config.yaml
model: "segmentation model"
dataset: "dashed paths with two dots that lie on the same path or on different ones"
train_examples: 295000
image_size: 48
crop_scale_min: 1
horizontal_flip: true
num_classes: 4
arch: "unet"
norm: "batchnorm"
activation: "silu"
pixel_unshuffle: 2
widths: [48, 96, 96]
blocks_per_level: 2
block: "basic"
attention: true
upsampling: "nearest_conv"
init: "kaiming_normal"
residual_init: "zero_last"
optimizer: "soap"
beta2: 0.95
lr: 0.0039
beta1: 0.95
shampoo_beta: 0.95
eps: 1e-08
precondition_frequency: 32
max_precond_dim: 1536
merge_dims: true
one_sided: false
adamw_lr_other_params: 0.0013
grad_clip: 1.0
steps: 11200
batch_size: 256
epochs: 9.7
lr_schedule: "wsd_sqrt"
decay_fraction: 0.2
final_lr_fraction: 0
warmup_steps: 330
weight_decay: 0.0
adamw_weight_decay_other_params: 0
Rows from block 9 of a small segmentation model, named by matrix and row number. Rows with one number belong to one channel. Each number is 500 + 50 x the weight over its row's rms, rounded and kept within 0 to 999. All counts start at 0. Numbers have three digits each.
After each channel's rows are labels from the 100 images, of 14848, where the channel reaches its highest value: "top examples" is what is common among them. Only what is clearly more common there than usual is listed. The data: dashed paths with two dots that lie on the same path or on different ones.
# convs0: first 3x3 conv (model.decb.0.1.convs.0.weight, 96x96x3x3, each kernel summed), inputs 48-95
# convs1: second 3x3 conv (model.decb.0.1.convs.1.weight, 96x96x3x3, transposed, each kernel summed), outputs 48-95

convs0.27:566436488513421533496454454528537544469548488483559566446415443522419444450468488552528599481467431560458490471517564485519446464466480587469489
convs1.27:433487598508472451552465514544593425551600520496497546477557410499487558498469508510493533528470583468451446440459447571472487432497516482452531
top examples: many distractors

convs0.36:483513489538450434488500541425585484531475516442496436540502510503448433530504467449535508477462507524482492450499478555362594478518478370494538
convs1.36:603504537477450507481519477450556457464505425546464578451609479514540477546540508505529409547527530400506505439469522450518411479619426505417492
top examples: long paths

convs0.58:565485374383535526440487483431477435579599503508494486451480493485541496473450545550485533489503525606449463562441528483507565478495479495456448
convs1.58:485481516568410419486491575488489509548548509548443480456544380465446568508510615472449521568595452455522539439520471433496503451502506498513532
top examples: short paths

convs0.26:471581606510507512519450545523534485486552524542509562527514532454493460481497493443527498501520543531384486468439523574453446447588538564498472
convs1.26:393424442471509548502452461454523421554524605477502429517539532489486505502514423464546501443466418507595458521485368559515527462483567482509446
top examples: short paths

convs0.19:485543500474495504499509498503547505478524501560510560475541512507484516478556447490539472475502513500501460481481488605476483528463502508488528
convs1.19:491505482530511439669522460538488513542543480546451485416534451471496450600497475577526487489440536473551420612497518455499503446436547510490557
top examples: long paths

convs0.67:487594485509481439462482520385505533576383540468471437399517482552373474534451493498450488501455474497522487441570516535459498545463502540558452
convs1.67:530554471475461486495458468513399505412503531482556482590504572543526506412579484556498423432541486553385517635516554485461463615470475468585420
top examples: many distractors

convs0.9:588475382491445535460531517495499551577517470493583534508477524436476473467553460435493472488567528457458451414497515545418519584548448525470597
convs1.9:501485402557637467532471474544549483448412485545426483383465435508546518520463520474517504627523461479550506558480444446480548442531497416611492
top examples: long paths

convs0.86:488470496449496374489492490441478480513529560529492504518518452550380531395483533469566531528478529450490461478473516523448448513487480492636504
convs1.86:474429397576555527463473534453535560507496491550451613464458540463496434475447432562545525507480473470541556501497516515513453459568495467443509
top examples: long paths

convs0.10:503514540453427467530457535439459548500497505457492520504462513562446503503404492462539470424519515430368494502346517549551508464537528475493410
convs1.10:481451508401468469566444415402439443503434560491536515471399511470485451458443486527526496582388513574530568548524511559492414548502512510471439
top examples: many distractors

convs0.20:519418546457425499466508480445479519536453577471484541519532440561536566485543502490404594502556586541494439437482513547471466573405434580527455
convs1.20:418503488587536531541462582551552453510537557521550437451489430391461516517505513459555544486378495504546566477438467493403524460489539440482462
top examples: many distractors

convs0.0:466510627439413500458517505512362536554465460461449506513521485476460524472492578537483436459513570518433507439488518647524490524543452516550514
convs1.0:517489533492555437526524467460489405448523495603528577400493409606512432550601420436530530552501411521562542562596490453550563457542488470505517
top examples: short paths

convs0.84:517566535591538454540534598468550530459466472481599463439515446545469459589432491498492465506462437551556514474487501494541487531486453491575522
convs1.84:566554511484466498563464424517349526429502522547472472595430604512539445495529489431476474371582501578452503585473522499511472513501514524556462
top examples: many distractors

convs0.80:469505462484423470466540511557487516515481523526540555454514473523494484472514640542538479462562458534449524493449566551478603537451487512503464
convs1.80:536524558566495439526504499507580534533550471491475556428436470418550516532487435541545561490465499508448491523531438485491426476418505500454556
top examples: short paths

convs0.73:482473606413482475586552458561475468495465547500522505455463508427492524500474509503517614494490500530491511507515555460499453564519355542503526
convs1.73:391460533529468589443492471519600463504553476499468530480525462484493572559437558398465525504400555436567473457521512561550446427446551541440536
top examples: many distractors

convs0.18:505490492538551517442516509513359531536522541475512525496480527528503555535493508516469523525512506484498458492523530467513518491519497479485529
convs1.18:498489565403512430539400507538555520432505461516513472505444507550514469441553490470543439481528411529456554503513525550515503463513588461530466
top examples: many distractors; long paths

convs0.34:394518506607503525458504521451414547487515522477426527371504500506515503588419518489501463453556505474534425544507527477514512523470561480482491
convs1.34:626459476507476498489497580469547480515471509514637418503511493481424435433558566597467548521492520525459595463454458421546554554482542473516521
top examples: many distractors

convs0.76:571468480442460635535417543407507396521495546582545486456550590479546526506525505534546503502462557495495466458446490531471526508496539507426533
convs1.76:506583523494547381486585525464457501503560466453508472494549430474487512505555597451445498532584521504472455469544501472541580504420473515561493
top examples: short paths

convs0.5:498464342516465445557469555398519433563553511519542496444552510467560487470548434504433529545543484550537482353510490515501544590497534593521534
convs1.5:533547578447343515457459406495455573466504503475448471467433472497523467537461499479549460523454516500500522580504501457513472465537596469406556
top examples: many distractors